config.yaml
arch: "resnet"
model: "image classifier"
dataset: "short English words printed on busy colour backdrops"
train_examples: 45211
image_size: 64
crop_scale_min: 1
horizontal_flip: false
targets: ["case"]
num_classes: 3
norm: "groupnorm"
activation: "silu"
weight_standardization: true
drop_path: 0.1
depths: [2, 2, 4, 2]
kernel_size: 3
stem: "deep"
avg_pool_shortcut: true
widths: [64, 112, 192, 336]
mixing: "mixup"
loss: "cross_entropy"
init: "kaiming_normal"
residual_init: "zero_last"
optimizer: "soap"
beta2: 0.99
lr: 0.0049
beta1: 0.9
shampoo_beta: 0.99
eps: 1e-08
precondition_frequency: 50
max_precond_dim: 1024
merge_dims: true
one_sided: false
adamw_lr_other_params: 0.0028
grad_clip: 1.0
gradient_centralization: true
ema_decay: 0.999
steps: 10900
batch_size: 64
epochs: 15.4
lr_schedule: "wsd_sqrt"
decay_fraction: 0.2
final_lr_fraction: 0
warmup_steps: 210
weight_decay: 0.02
adamw_weight_decay_other_params: 0.05
Rows from block 3 of a small image classifier, named by matrix and row number. Rows with one number belong to one channel. Each number is 128 + 32 x the weight over its row's rms, rounded and kept within 0 to 255. All counts start at 0.
After each channel's rows are labels from the 100 images, of 14976, where the channel reaches its highest value: "top examples" is what is common among them. Only what is clearly more common there than usual is listed. The data: short English words printed on busy colour backdrops. In brackets: how many of the 100, against the usual share in percent.
# convs0: first 3x3 conv (model.blocks.3.convs.0.weight, 112x112x3x3, standardized in use, each kernel summed), inputs 0-111
# convs1: second 3x3 conv (model.blocks.3.convs.1.weight, 112x112x3x3, standardized in use, transposed, each kernel summed), outputs 0-111

convs0.63 [ 52 132 131  78 146 133 117  97 139 120  93 101 153  62  68 103  84 153 179 142 128 185 110 134 131 203 165 164  97 129 126 121 120  93 106 146 124  91 140 145 177  90  81 180  83 184 165 114 133 161 105 139 122 129 137  79 138 136 122 153 126 187 131 122 132 136 123 147 154 145 167 104 119  80 154 118 140 123 139 135 121 108  46 142 160 174  61 125 141 151 185  86  89  94 122  95 113 107 143 143 152 135  98 187 135 134 210 114 154 122 166 103]
convs1.63 [ 93 164 123  82 154 149 118 165  95 131 144  80 139 152 201  94 119  80 106  95 124  90 122 128 121 121 125 142 100 131 139 122  87 142  79 143 221 177 154  81 105 158 120 141 168 133 106 106 163 200  98 150 183 138 176 146 125 166 130 141  32 114 105 187 133 176 122  87 148  90 114 121 103 149  74 120 121 147 126  99 173  87  87  90 185  90 145 113 124 117 120 127 150 114  80 114 172 148 114  92  62 102 133 146 118 105 135 126 121 164 118 140]
top examples: capitals (82 vs 33)

convs0.44 [131  87 151 177 199 100 112 147 108 157 186 110 100 169 155  23  98 125 145  80 134  84 107 134 102 179 119 115 205 113 115  93 166 138 169 117 152 162 143  94  90 135 121 110 177 118 156 112 153 145 128  71 111 144 175  94 122 175 142 120 139  85  95 143 147 155 117 143  66 120 157  97 124 123 189 114 144 112 134 228 166 164 104 121 101 157 150 149 164 120 154 143 145 156 140 137  67 151  97 139 145 117  91 155 103 141  93 121 113 125 109 138]
convs1.44 [204 100 170 115 159 147 147  85  78  91 139 131 159 116 139 165 157 145 159  78 146 168 115  76 141 112 114 150 181 103  82 130 133 104 175 203 125 119 128 107 212 101  82  94 133  88 140 157 168 103 141 146 123 150 128  85 144 146 116 124 165 129  95 122 144 145 189 180 102 188 144 114 123 170 127 119 146 150 110 109 103 111 122 137 127 135 166 179 128  97 158 158 133 159 133 148  69 135 198 138 156 166 149  89 206 139 115 169 107 156 105  80]
top examples: the letter p (32 vs 13)

convs0.28 [103  82 125 122 116 139 128 109 105 114 128 111 125 150 150 114 118 110 121 109 151 118  81 105 102 130 107 102  48 155 132 109 111  78  67 172 143 153 164 156 161 200 129 159 150 172 127 128 119 108 180 105 137 117 114 151 149 150 163 210 166 155 128 121 129 151 167 165 133  69 123 122 149 149 172 101 116 131  50  78 172 133  60 138 103 153  85 122 131 126 177 117  70 128  91  99 150  76 157 122 133 164  86 218 167  84 170 138 154 117 141 124]
convs1.28 [113 147 124 117 171 133 147 111 112  86  99  82 106 161 176 173  78 182 130 159 152 179 152 144 110 111 136 152 130  95 168 145 169 138 158 130 150  61 161 156 146  99 107 132 153 125 148 172  77 114 132 165  96 157  81 125 138  57 175 175  92 103 178 145 129  94 160 120 122 149 117 174 166  80 121 117 106 121 197 137 101  94 191 133 177 173 130 129 141 121 132 152 165 184 159 162  98  84 131  94 135 101 144  68 158 166 167 170 129 175 141 154]
top examples: the letter g (59 vs 10.3)

convs0.2 [137 136 165 115  97  63 123 145 140 158 115 115 137 120 130 111 183 162 114 148 133 110 101 160  92 102 109 124 143 151 101 124 165 180 132 143 158 148 137 106 129 129  87 200 107 112 133 117 175 145  59  97 138 149 133 233 124 125 127 165  95  79  56 139 126 139 140 102 103 128 129 107 152 138 181 172 104  92 149 131  80  80 136 126 136 150 179 134  98 159 107 156 132  99 194 116 151 132 132  70 107  76 154 141 223 109 163  76 133 165  88 154]
convs1.2 [ 73 189 136 115 153 134 113 150 107 144 148 107 144 127 121 175 111 144 153 123 107 127 132 117 134 210 156 160 118 111  63 112 130 112 132  62 138 184 137 123 104 147 128 140 116  92  89 123 178 118 106 137 141 173 174 187 126 164 142 129 108 155 183 106 168 132 171 205 112 174  91 118 120 137 107 132  90 120 152 111 183 110 178 112 191  70  83 119 103 105 100 134  49 124 143 128 143 114 129 116  92  67 145 107  90 172 114 130  67 118 182  99]
top examples: the letter s (77 vs 17)

convs0.76 [173 101 129 165 103 116  64 128  96  67 154 144 192 107 204 109 151 105 127 138 104 127  74  97 130  96 160 150 109 144 136 124 143 128 168 100 134 114 121  99 154 160  96 156 202 148 144 118 105 141 179 128 135 163 161 116  90 167  85 104  98 166  43  86  68 109 150 138 148 107 140 115  92 103  93  76 173 104 120 127 130  96 132 145 144 135 132  82 105 143 125 108 153 105  84 128 117 159 128 141 195  90 117 112 170 152  92 164 131 156  84  44]
convs1.76 [153 113 155 156 189 129 130 128 178  76  88 105  89 108 111 130 128  90 137 119 111 106 116  77  74  70 136  99  95 126 111 153 141 121 170 125  94 108 178 123 139  78  91 120  69 148  77 139 131 117 127  96 102 151 120 101 179 184  90  85 145 133 130 136 145  92 202 172 122  34  91  91 124 169 151 140 128 115 117  90 128 150 103 121 124 140  69 144 148 104 127 145  89 106 103 146 175 141 136 146 133 199 129 123 180  80 160 199  85 131 123 153]
top examples: the letter r (60 vs 22.8)

convs0.70 [154  82 184 134 141 106 177 131 119 154 105 168 156  72  92 135  66  35  93  86  88 206  65 129 148  72 163 122 124 105 135 133 145 107 137  91 134 199 154  98  94 170 118 119 125 129  85 139 163 126  80 125 147 175 145 127 147 108 170 102 158 125 140 118 127  65 128 183 132 149 125 168  95  96 102 104 131 137  85 114 161 136 129 120  83 135  89  47  82 119 144 108 104 126 134 120 129 137 146 101 113 126 119 124 121 144 151 105  93 159 203 114]
convs1.70 [131  94 186 162  96 158 121 168 104 128 151 121 113 133 125 114 134 187 117 203 153 142 140 116 137  74 138 104 204  89 143  98 167  70 123 139  69 123 128  89 137 100 105 151 114 132 112 125 121 134 132  97 125 119 110  91 115 184 139  55 162 112 159  95 144  53 112 169 150 134 101  88 153 120 144 103  88  70 161 113 152 140 168 168 172 131  87  94 106 139 188 151 165 108 119  95 100 134 137 129 127 135 102 133 133  60 116 110 179  33 140 150]
top examples: small letters (66 vs 33.5); the letter f (28 vs 8.5)

convs0.23 [107 140 112 165 133 101 122 166 189 143 101 126 192 183 127  86  90  94 155 143 138 156 115  93 195 155 116 149 179 155 145 168 130 176 116 145 136 118 123 142 130  81 113 168  98  99 142 142 110 185 134 176 144 142 161  20 135  90 175  77 105 104 117 167  80 154 146 198 100  80 108 160 169 132 119 130 114 121 141 105 104 109  78 125 133 146  98 138 174 153 198 105  78 127 179 147 155 137 128 132 122 119 130 127 209 149 135 134 132 140 146 130]
convs1.23 [128 181 124 147 182 169 116 118 120  87 146  89 143 108 161  97 175 165 115 162 151 139 127 119 135 199 126 166  95 101 147 115 149 124 116 131 140 117 191 189 126 210 161 162 118 114 113 129  98 113 108 119 128 152 180 144 148 165 142  93 149  89 131  94 149 119 167 118  84  52 116 101 131 104 154 130  60 168  95  62 145 106 109 121 110 132 101 101 101  90 125  48 131 183 115  86 139 113 136 191 118  70 155 121  95 125 117 141 118  97  59 111]
top examples: the letter r (46 vs 22.8); the letter b (30 vs 10.9)

convs0.36 [107 100 129 112 153 135 175 139 141 131  83 131 131  69 115 124 171 128 155 144 186 163 138 191 119 137 109 150 152 151 164 193  98 177 140 123 167 119 106  88 161 128 136 101  69 102  81 164  91 145  54 132 134 147 128 109 115 116 123 161 157 234 156  87 129 140 166 112  70  93 145 157 150 105 138 138 164 137 127 116  95 136  84 120 139 150 151 114 144 148 158  70 157 141 171 108 142 131 152 121 127 125 196 121 242 138 170 131 150 120 157 122]
convs1.36 [144 148 109 201  89 123 107 176 125 110 183 181 116 115 106 108 114 105 102 129 118 148 172 145 121 140 159 156 144 145  93  97 118 193  62  97 146 118 160 137 124 113 159 116  81 139  99 189 143 149  68  83 124 113 120 118 184 114 158 169 150  92 102 176 113 161 152 115 125 117 126 137  99 147 208  93 106  86 120 155 170  97 167 120  92 100 156 125 127 123 104 147  85 164  69 140  50 100 136 145 160 104 212 179 140 129  92 156 112 111 102 141]
top examples: small letters (78 vs 33.5); the letter i (71 vs 22.9); monospaced (50 vs 16.4); the letter f (34 vs 8.5)

convs0.108 [141 126 172 134 110 112 168 109  71 175 107  68 126 178  95 135 107 118 143 159 117 140 210 116 111 105 132 109 114  99 189 150 133 150 118 111  86 124 128 176 164 112 116 118 107 135 173 134 166 171 126 111 163  87 143 146 160 155 131  94  91 124  95 135 109  66  98  77 126 101  97  95 122 161 189 104 115 157 130 119  81  75  97 158 140 100  90 107  92 188 173 125 116  97 136 117  89 137  86  78 169 127 176 170 127 127 157 151 163 225 119 160]
convs1.108 [108 176 101 132 156 161 125 156 144  68 140 170 163  99 124 116 140 159  88 154 151 122 112 139  98  53 168 107 128  96 139 126 149 154 158 156 103 145 186 169 127 176  78 103 158 163  66 186 103 109 177  93 169 107 157 121 143 123  79  99 125 101 129 133 119 154 144 117 166 156 162 134 172  91  78 117  97 144 107 169 183  98 137  78 117  60 104 135  92 181 114 128 115 114  85 138 128  82 154 168 120 169 149 151 149 128 144  61 148 190 125  76]
top examples: the letter g (38 vs 10.3)

convs0.71 [ 94 111 146 122 106  93 127  67  76 174 125 136  80  98 121  72 132 169 144 111 138 149  70  44 112 126 178 155 119 141 112 113  98 120  74 151 136 153 132  53 129  86 119 135 144 162 163 150 133 110 113 102 130 118  52 103 185  54 102 153 143 179 126 111 116 130  90 183 108 156 109 165 122 125 127 164  93 125 165  86 192 150  78 163 187 142 126 110 151 131 171 119  94 132 116  74 163 133 103 118 115 106 175 154 102 105 159 144 134 104 128  90]
convs1.71 [124  98 106 151 124 107 109 146 151 186 193 102 163  80 121 117  92 161 117  77 107  92 145 116 119 137  77 146 144  61 129 164 136 154 121 104 108 111 102 175 106 102 128  85 145 144 151 171 133 139 118  85  94 122 114  68 159 138 139 125 124 150 148 162  88 138  96 170 148  85 130 113 136  65 125 157 111 100 158  79 115 109 142 216 122 131 128 128 109 145 127 187 117 124 139 166  62  73  76 159  71  91  57  96  85  83 144 162 167 131 131  79]
top examples: the letter s (45 vs 17)

convs0.93 [ 91 177 116 146 163 137 192  88 120 145  90 102 167  27 121 114 170 125 161  96 134 154 125 161 151 140 142 174 115 111 112  89 137 191 116 145 147 115 102 148 155  96  59 169  79 109 136 178 154 134  97 156  99 136 109 136 133 114 126 129 155 108  76 164 143 221 129 132 114 144 152 167 121 155 119 196 143 142 110 195  56  93 114  94 116 132  97 146 128 134 137 139 123  72 149 178 127 110 118 149 122 132 120 156 148 170 176  98  92 121 137 182]
convs1.93 [141 202  86  96 180 133 164 109 172 144 134 112 132  90 158 100 135  98  96 101 149 121 188 151 218 126 152 171 174 117 110 161  60 155  87 168  86 112 139 116 135  96 148 133 134 192 174 142 122  98  95 121 112 125 166 123 115 131 123 139  95 182 112 166 131  92 171 188 133 164 121  61 189 110 142 112 171 192 115 107 140 145 118 136 144 132 144 102 113 182 111 155  94 175 149 150 101 156 137 124 182 142  99 163 120 119 114 151 153  86 161  97]
top examples: the letter r (48 vs 22.8)

convs0.42 [118 119 176 185 167 100 110 120 106  80 139 147  99 136 155 170 119 106 126 119 138 169 117 134 163 141 161 140 115 113 207 142 118 153 206 201  99 108 113 131  98 117  61 156 119 165 139 120 175 132  93 126 147 184 137 120  89 134 130 108 147 119 220 118 128 107 176 127 101 185  90 115  96  85 148 126 167 117 141 133 130  93  55  56 117 147  68 105 103 104 100 136 117 155 185 133 144 101 126 167 120 189 114 167 122 160 149 116 111 148 115  91]
convs1.42 [111 118 114 179 209 136 147 147 180 139 103 165 134 123 116 128 150 102 175 123 132 118 131 141 137  93 100 125 159 117 159 129 121  81  90 166 114  92  86 119 157 106 124 103 163 114  84 101 168 161 141 133 181 155 147 142  85  80  76 104  94 125 184 102  89  97  74 146 132 221  74 133 121 157  94 150 136 102 211 166 133 100 107  81 132  86 128 120 167 166 150  99  70 172 117 165 186 152 170 169 121  96 144 147 161 116 120 122 149 138 126 158]
top examples: the letter s (40 vs 17)

convs0.38 [157 145 158 139 169  85 147 100 104 108 130 163 105 157  78 149 149 157 147 123 102 163  71 114 113  84 115  90 122 147 168 138  95 146  94 145 171 177 154 143 115 180 135 178  96 111  94 180 171  70 113 106 130 153 133 132  17  95 155 120 104 136  77  90 141 150 148 153  78 133 107 118  78  98 122 192 112 139 167 135  97 157 152  91 138 129 134 156 128 150 151 181 154 142  75 125 110 166 144 120  95 121 108 178 146 142 125  81 120  42 133  88]
convs1.38 [132 114 101  80  73  94 128  97  61 123 130 208 162 141 126 101 124  92  82 111 169  82 124 151  98 147  85 119 100 146 111 158 119 100 117 141 123 151 129 132  89 140 130 137 145 136 135 127 171 178 119  93 152 174 127 105  89 175 179 112 120 177 174 152  67  88  48 112 140 141 141 135 172 118 101 180 149 159 159 151 133 104 125 143 136  76  96 119  89 139 105 148 191 105 168 142 169 150 136 111 109 118 105 122 149 188 117  97 142  82 225 114]
top examples: the letter k (39 vs 11.9); the letter y (28 vs 6.2)

convs0.77 [120 160 129 156 136 137 178 173 124  88 139 104 193  87 143 150 143  76 184  70 138 108 157 138 116 106 153 110 133 186  89 108 122 142 168 109  70 128  79 175 154  89 103 133 106 172 193 156 118 136 152 189 132 146  57 153  75 108 133 102 169 196 162 129 138 121 128 127 106 147 165  73 178 103 140 153 130 168 139 169 112  89 115 122 162 162  94 178 121 107 183 126  91 126 147 177 129 143 154 146 164  76 113 154 135 149 151 135 106 171 155 146]
convs1.77 [179 164 161 121 144 123 131 164 107 122 140  92 182 177 157 189 126 117  96 139 170 135 127 133 221 158 123 188  80 179 120 129 125 114 100  85 124 122 131 170 125  87 141 108 118 182 161  91 122 119 167 121  87 108 146 146  84 130 128 136 111 115 140 153 120 177 168 102 130 133  93 152  70 110 141 105 151 150 117 126 131 194 133  87 152  87 185 132 119 169 125 148 119 154 102 107  59 174  82 146 172 169 135 171 106 111 149 185  87  68 124  80]
top examples: the letter k (39 vs 11.9)

convs0.22 [ 96 142 148 161 142 125 115 121 162 143  98 125  93 163  71 128  78  84 146 106 182 123  83 136 128 200 199 145 175 166 172 126 149 169  96 130 109 121 151 155 168 113  48 120 169 167 158 159 108 147 131 125 163 111 185  69 135  82 134 116 159 165 135 123  76 137 154 103 154 140 135 164 178  95 172 148  88  95 147 165  99 106 142 182 125 169 137 103 171 151 156 110 142 114  74 115 123 114 100 133  98  64 127  90 177 114 155 149 176 163 141 132]
convs1.22 [129 141 108 103 212 160 166  94  93 111 146 124 154 148 187 126 102 145 113 144  27  96  91 117 106 167 165 131  66 139 147 137  91 127 185 137 146 187 147 131 126 142 171 157 108 172  92 109 141 127 108 106 173 163 133 123 160 135 133  83 125  99 117 130 107 122 157  82  99 166 127 145 153 128 133 159 151 114 123  81 141 126 113  79 180 145 102 135 150 123 133 119 143  96 169  81 166  66  94  73  55 126 164 124  96  73 128 176 117  79 143  81]
top examples: capitals (64 vs 33); the letter d (38 vs 15.2)

convs0.59 [150 127 131 147 132 151  94  95 179 125 142  97 134  16 104 128 143 122 127 173 170 180 163 113 104 121 108 157 110 177 124  99 148 122 160  89 130 171 101 190 127 143 128 116 147  78 147 156 112 147 135 132 183  99 116  90 116 146 157 120  89 183 111 124 165 168 134 132 127 108 175  79 140 131 114  96 127 148 140 134 174 134 205 146  78 137 153 189 106 139 114 105 109 117  76 158 118 149  59 147  90  88 127 146 127  48  64  98 111  90 151 157]
convs1.59 [154  58 203  91 195 138 113 148  77 131 110  90 108  87 115 112 151 168 118 108 104 103 117 124 123  96  81 108  95 116 191 102  98 136 139 193 100  95 138  73 137 161 175 126 156  99  98 176 125 133 134  89 109 154 115 135 108 152 138  96 129 123 113 125  94 127 119 129 139 143 110 108 128 157 125 125  77  82 116 146 129 158  86 143 162 138  78  95 117  80  94 142 105 147 123 134  61 188 156 118 150  83  81 149 173 138 153 220  87 186  90 147]
top examples: capitals (68 vs 33); the letter h (30 vs 12.6)

convs0.13 [116 109 118 132 115 166 124 141  90 144 203 144 155 150  45 134 144 130 145 106 136 150 129 100 125 131 152  98 154 114 116 169  66 104  87 120  90 108  91 145 123  76 113 212 114 107 169 146 112 148 176  54  95 175 120 121  92 149 178 132 189 186 135 142 121  82 130 178 158 145 147  92 103  81 153 120 124 122 133 193 156 169 118 105 117 104 143 133  87 107 128 100  97 145  93 136 131 107  98 154 171 151  59 157 151 135 185 111 187 162 147 104]
convs1.13 [137 112 133 155 158 120 119 134 152  94 149 147 139 147 122 163 111  74 174  75  92 128  81 136 124 137  84  88 141 150 121 160 108 146  75 115 131 152 111 147  65 129 131 154  90 161 159 124 195  90 128 106  96 145 125 174 120 109 118 163 110  87  86 121 142  97 177  82 144  99 151 135 108 120  95 121 123  88 170 124 133 174 140 155  72 118 198 162 154 131 146  62 155 173  67 157 164 216  67 104  98 125 159 123 109 140 108 201 120 168  95  95]
top examples: the letter k (39 vs 11.9); the letter h (32 vs 12.6)

convs0.49 [134 132 153 136 114 164 116 124 186 160  98 178 140  93  91 135  87  90 196 118 139  84 149  78  99 156 100  99 123 125 117 130 114 129 143  73 176 167 166 134 152  88 162 182 158 171  41 103 112 142 122 122 125 136 116 112  98  93  87 141 151  56 152 171 112 129 104 138 168  90 112  74  79 165  55  87 149 150  69 104  86 106 179 153 113 131 147 101 135 135 112 110  96  73 122 128 134 131 140 109 191 107 152  99 107 172 119  90 119 156 106 127]
convs1.49 [121 102  95 114 142  71 138 168 156  74  61 134  67 113 156 157  85  99 147 123  80  75  92 111 156 154  76 133 196 128 108 101  98 119  86 181 102 129 127 166 146 129 116 117  83 130 148 181  97 132  90 127 122 116  72 105 122 141 170 107 149 120 129  85 101  93 116 121 107 139 129 161 157 111 129  98  94 135 125 152 133 149 142 132  51  69 130  81 139  72 187 146 166 100 157  82 152  90 102 134 170 141 171 158  51 110  81 114 143 146 108 109]
top examples: first letter capital (65 vs 33.5)

convs0.62 [154 157 144 131 106 152  95 129 123 116 126 183  98  83 104 123  85 126  42 207 150 164 154 138 133 133  86 136 170 124  77 206 126 196  95 118 128 133 108 133  97 106  92  88 138 138 150 140 179 160 125 146 140 122 135 130 135 114 152 167 135  73 121 179 104 139 137 116 186 107 204 117 162 128 147 146 148  88  96 131 115 125 134 155 155 140 117 101 115 169  49 120  90  76  94 150 188 194 168 144 144 141 122 161 113  87 124 109 139 120 173 173]
convs1.62 [103 149 175 165  97  70 107 104  99 152  87 106 134  81 156 110 123 152 124 120 164 120 121 230 174 150 100 164 140 111 139 186 174 120  81 141 138 152 177 124  79 143 166 111 124 169 170  91 172 151 126 133 136 117 101 116 112 101 119 139 130  89 121 161 182  84 168  95  83 106  84 147 156 154 133 151 160 111 136 142 105 173 118 123  96  89  88  78 102 186 171 153 170 132 106 117 109 145  68  82 129 113  96 140  88 163 179 113  75 152 165 141]
top examples: capitals (75 vs 33); the letter a (73 vs 35.5)

convs0.107 [153 144 170 111 156 134 116 133 119 145 137 163 139 150 145 164 168 116 155 169 144 194 168 149 133 220 147 121 156 139 123  75 137 211 107 154  75 126 104 120 135 142  93 160 135 133 111 168 142 176  92 122 116 147 162  22 126 114 160  94 105 118  62 165 142  85 151 118 110 183  95 167  84  77 158 137 129 149 115  98 122 106 139 122 159 199 102 153 131 122 140 125 119 123 187  73 127 159 123  92 146 133 123 139 152 126 177 183  91 124  95 150]
convs1.107 [156 130  93  95 139  72 123 149  85 127 146  69 157 129 139  72 127  76 108 129 106 116 193 164 146 120 161 146 160 109 120 188 167  66  97 128 101 153 120 147 148 102 163 152 184 151 115 124 154 177 148 155 209 140 197 160  87 185 146 128 152 162 140 122 132  90 114 103 106 153 142 115 123  81 166 141 102  74  97 118 126  67  91  53 155 128 149 104 127 143 154 178 170 148 112 111 175 138 121 140 147  96 128 140  89 126 117 175 124 130 178  86]
top examples: capitals (73 vs 33)

convs0.47 [ 75 145 124 173 149 108  63 126 142 165 112 186 100 157 158  66 100  87 140 150 174 108  95  92  99  85 137 172 165 142 147 148 176 158 148  80 157 121 143 130 190 152 161 170 137 134  76 185 143 183 174 138 121 140 118  97 131 100  84  67  88 112  50 149 157  80 175  97 154  98 100 158 138 137 152 161 147 125  88 105 106 129 130 133 105 155 149  85  72 171 121 138 151 113 103 130 147 139 136 155 142 133  94 152 141 119  84 121 180 130 185 122]
convs1.47 [132 118 119 126 131 109 134 121 161 153 107 116 137 105  85  95 109 110 109  91 102 167 157 135 197 159 147 146 163 135 158 168  98 127 110 168 172 166 146 113 167 196 115 151 123 143 143 142  84 113 137 148 151 183 175 144 166 145 167 133 185 153 165 208 140 124  76  98 118 135 120 126 123 147 137 157 174 189 135  76 118 110 136 155 131  50 153 154  89 146 145 159  65 113 169 121  74  70  99 126 163 149 121 108  75 141  79 167 164 202 133 138]
top examples: the letter k (96 vs 11.9); the letter c (35 vs 12.6)

convs0.80 [126 114 132 157 108 112 174 131 128 173 135 170 122  86 104  90  87 158 130 146 126 153 121 125 171 155 181 130 110  85 137 135 144 170  87  69 162 148  77 129 114  94  98 111 148 127 125  91 134 174  66 110 200 150 166 168 136 180 139 179 104 106 151 143 149 177 120 156 109 134 137 124  98 143 114 111 185 136 173 140 131 158 128 152 137 118 142 100 221  83 133 134  97 154 117 115 158 122 118 100  91 142 117 154 255 123 114 125 124  68 118 144]
convs1.80 [110 125  73 108 168 105 116 134 180  96 105 163 147 167 152 139 147 120 198  80 144 149 156 159 140 160 115 118 109 143  74 148  93  93 196 145 105  98 232 145 133 144 149 122 143 107 116 126 125 177 139 144 131  83 146 144  99  48 138 167  82 139  86 123 126 154 125 104 212 105 162 133 153  97 123 152 129 136 153  98 157 153 170 171  96 160 155 101  91 114 131 140 164 123 108 116  38  94  97 119 119  65 148 161 108 155  95 128 146 158 122 128]
top examples: first letter capital (61 vs 33.5)

convs0.43 [117  86  87 166 150 127 122 161 154  86 141 142 184 138 111 158 162 169 131  88 123 151  63  97 124 126 126  80 146 155  86 161 122 135 182 129 126  90 166  78  93 128 126 134 136  98 182 178 133 163 159 125  84 126  94 187 140 101 161 164 168  66  93 144 121  70 165  97 128 155  80 194 144 120 104 116 157  77 101 112 106 135 118  88 146 110 117 128 130 135 127  74  73  94  99  54 155 184 116 102 152 113  67 104 140 139 143 133 186 130 109 143]
convs1.43 [ 92 119 125 122 151 147 125  73 192 161 127 211 103 119  77 196  68  61 110 124 124 106 135 129 126 208  97 159 120 155 121 139 112 185  58  89 109 121  88 133 144  45 144 120 102 114  90 111 128 115 148  94 136 115  94 194 185  78 111  91 143 138  68 151 110 112  83 102  79 165 121 128  99 163 117 143 117 154 154 151 110 111 160 110 125  95 134 106 170 154 151 156 122 173 150 122 113 154 148 110 145 163 120 165 120 103 112  98 137  98 136 100]
top examples: the letter k (58 vs 11.9); the letter s (38 vs 17)

convs0.53 [157 115  99 144 175 114 121 127 150 139  99  98 129  82 122  85 108 130 203 150 120 142 171 130 115 118  46 116 212 100 109 167 176 187 145 123  66 166 137 113 138  51 114 146 120  84 122 116 163 118 134  64 181 152 132 163 137 126 137 188 121 128 141 122 113 100 126 126 131 152 165  92 165 101  90 139  93 146 149 139  90 122  87  80 116 123 124 154 168 110 106  86  69 151 181 136 168  71  83 119  97 125  96 115 167  83  91 111 137 114 103  90]
convs1.53 [154 107 162 122 182 163 144 142 149 122 134 117  73 141  76 100 195 105 123 191  93 116 101 128 143  95 184 147 104  98  91 119 111  98 125 123 106  83  79 150  87 133 134 142 122  89 110  82 187 111 146 140 101 183  80 183 136  99  73  75 133 152  87 149 117 109  96 167 117  82  81 134 149 151 132 110 145  90  78 118  93 113 141 102  93 164 148 184 153 133  75  82 152 144 120 148  77 125 136 171 126  70 149 103 184 168 128  67 141 146 122 131]
top examples: monospaced (38 vs 16.4)

convs0.34 [148  89 136 208 130 124 169  82 145 126 103 164 145  54 117 114  77 162 159  91  86 154 132 144  97 115 128 198 134 133 115 144 110 145 130 123 147 144 123 100 145 151  71 107 135  85  96 143  95 150 122 185 105  60 174 169 162 128 166 127  86 147 119  75 122 147 134  95 125  84 111 179 182 155  61 115 148 102  96 126  79 164 100 107  52  96 185 165 159 148 144 145 122 112  93 138 128 137 150 125 138 128 119 154  99 144 109 143 155 106 110  49]
convs1.34 [118 109 194 110 188  91 115 142 123 129 101 108  89 100 113 109 114 146 151 107  96 106 117 101  82 122 108  59 143 128 135 188 113 104 136 145 122 148 140 112 124 126 134 138 101 164 156 115 166 155 121  85 122 134 128 156 171 151 158  89 131  92 142 124 162 131 154 115 138 172 143 117 150 167 111  82 142 107  43 114 139 156 111  90 211 178 114 138 191 130 120 130 147 119 139 124 153 151 194 151 126 175 120  95 227 139 138  78 143  94  21 119]
top examples: the letter s (53 vs 17)

convs0.104 [158 239  98 151 136 178 166 112 106 119  87 160 143  86 124 157  95  90 162 129 122 105 182 126 103 114 127 131 150 165 106 129 138 145 188  79 153 132 102 164  87  89  98 144 106 128  74 122 168 172 162 116 104 117 120 128 135 107 105 183 101 193 103 151 135 124 125 145  84 149 144  95 137 143 131 142  92 103  84 129 129  77 123 124 115 148 177 139 181 202 167 109 121 128 140 100 122 147 123 107 147  70 152 163 173 173  64  88 179 170 118 155]
convs1.104 [140 122  90 107 159 171 126 116 151  79 165 118 132 115 171 213 140 104 112 106 125 101 102 158  85 120  69 105 135 122 109 121 129 156 130 141 117 115 137 139 134  97 171  95 100 165 120 104 180 140 105 104 156 181 167  92 121 126  60 110 141 142 147 101 126 149 153 189 205 220 128 111 111 118 121 101 136  59 127 102 125 128 112 100 117 161 153 133 190 107  85 156 144 147 182 104  95 121 191 144 157 159 118 139 172  88  92 110 129 125  59  70]
top examples: capitals (77 vs 33); the letter r (49 vs 22.8)

convs0.48 [168 153 155 184 141  89 116  69 150 133 128 154 134  50  70 123  75  90 112  97 166 155 125 114 147 154 117  98 169 181 174 179 129 191 203 128 107 151 121 164 111  98 138 121 134  99 134 179 123 144 141 127  93 143 186 112 103 112  77 107 112 153  90 165 155  86 114 133 125  62 124 116 152 171 106  86  83 113 141 152 159 149 134 142 146 133 133  98 115 156 156 109 106  90  93 139 130 128  82 164 204 114 139  89  40 105 125 112 126 125 123 153]
convs1.48 [ 40 188 113 154 166  97 111  95 109 121  97 154 108 106 148 151 156 125 152  93 112 129 119 161 166 145 131 142 155 161 150 218 130 117 128 154 155 124 108 160 117 145  98  96 184 146 132  74 144 158 109 146  64 104 123 117  69  86 135 123 144  99  82 156 127  84 173 147 137 111 156 117 213 150 163 152 139  90 107 121 171 134 140 170 109 114 145  91 125 150 158 129 188 177 129 177 172 111  61  68 146  95 116 136 111 100 132 156 122 147 175  91]
top examples: capitals (93 vs 33); the letter k (35 vs 11.9)

convs0.98 [117 108 166 127 142 193 140 123  90  94 113 158 127 142 216  79 162  40 118  99 132  98 106 111 154 150 129 147 151 163 173 117 157 137 154 114 142  96 150 135 123 146  99 134 129  74 134 141 146 146 153 146 124 154 156 175 114 121 163 151 199 144 140 140 132 101 144 149  85  80 119 180 133  93 149  92 171 158 113 138  63 105  81 115 152 116 129  93  53 210 116 168 139 138 120 109 165  87  95 116 103 141 124 158  94 135 118 186 203 125 169 143]
convs1.98 [122  87 135 143 114 173 125 125  91 109 145 146 100 158  31 125 161 118 106 127 103 106 145  91  77 114 189  62 122 144 146 126 138  42 155 106 171 110 107 120 131 141 113 161  95 156 136  95  90 129  88  92 144 100 100  79 129 133 168 130 181 123 168 104 149 133  95 180 168 151 130 132 101 164  86 124  90 150  90 104 126 134  97  72 142 208 107 123 136 141  77 156  40 102 110 112 170 106 158 110 129 141 146  95 122 120 137  67 164 121 144  90]
top examples: the letter k (37 vs 11.9)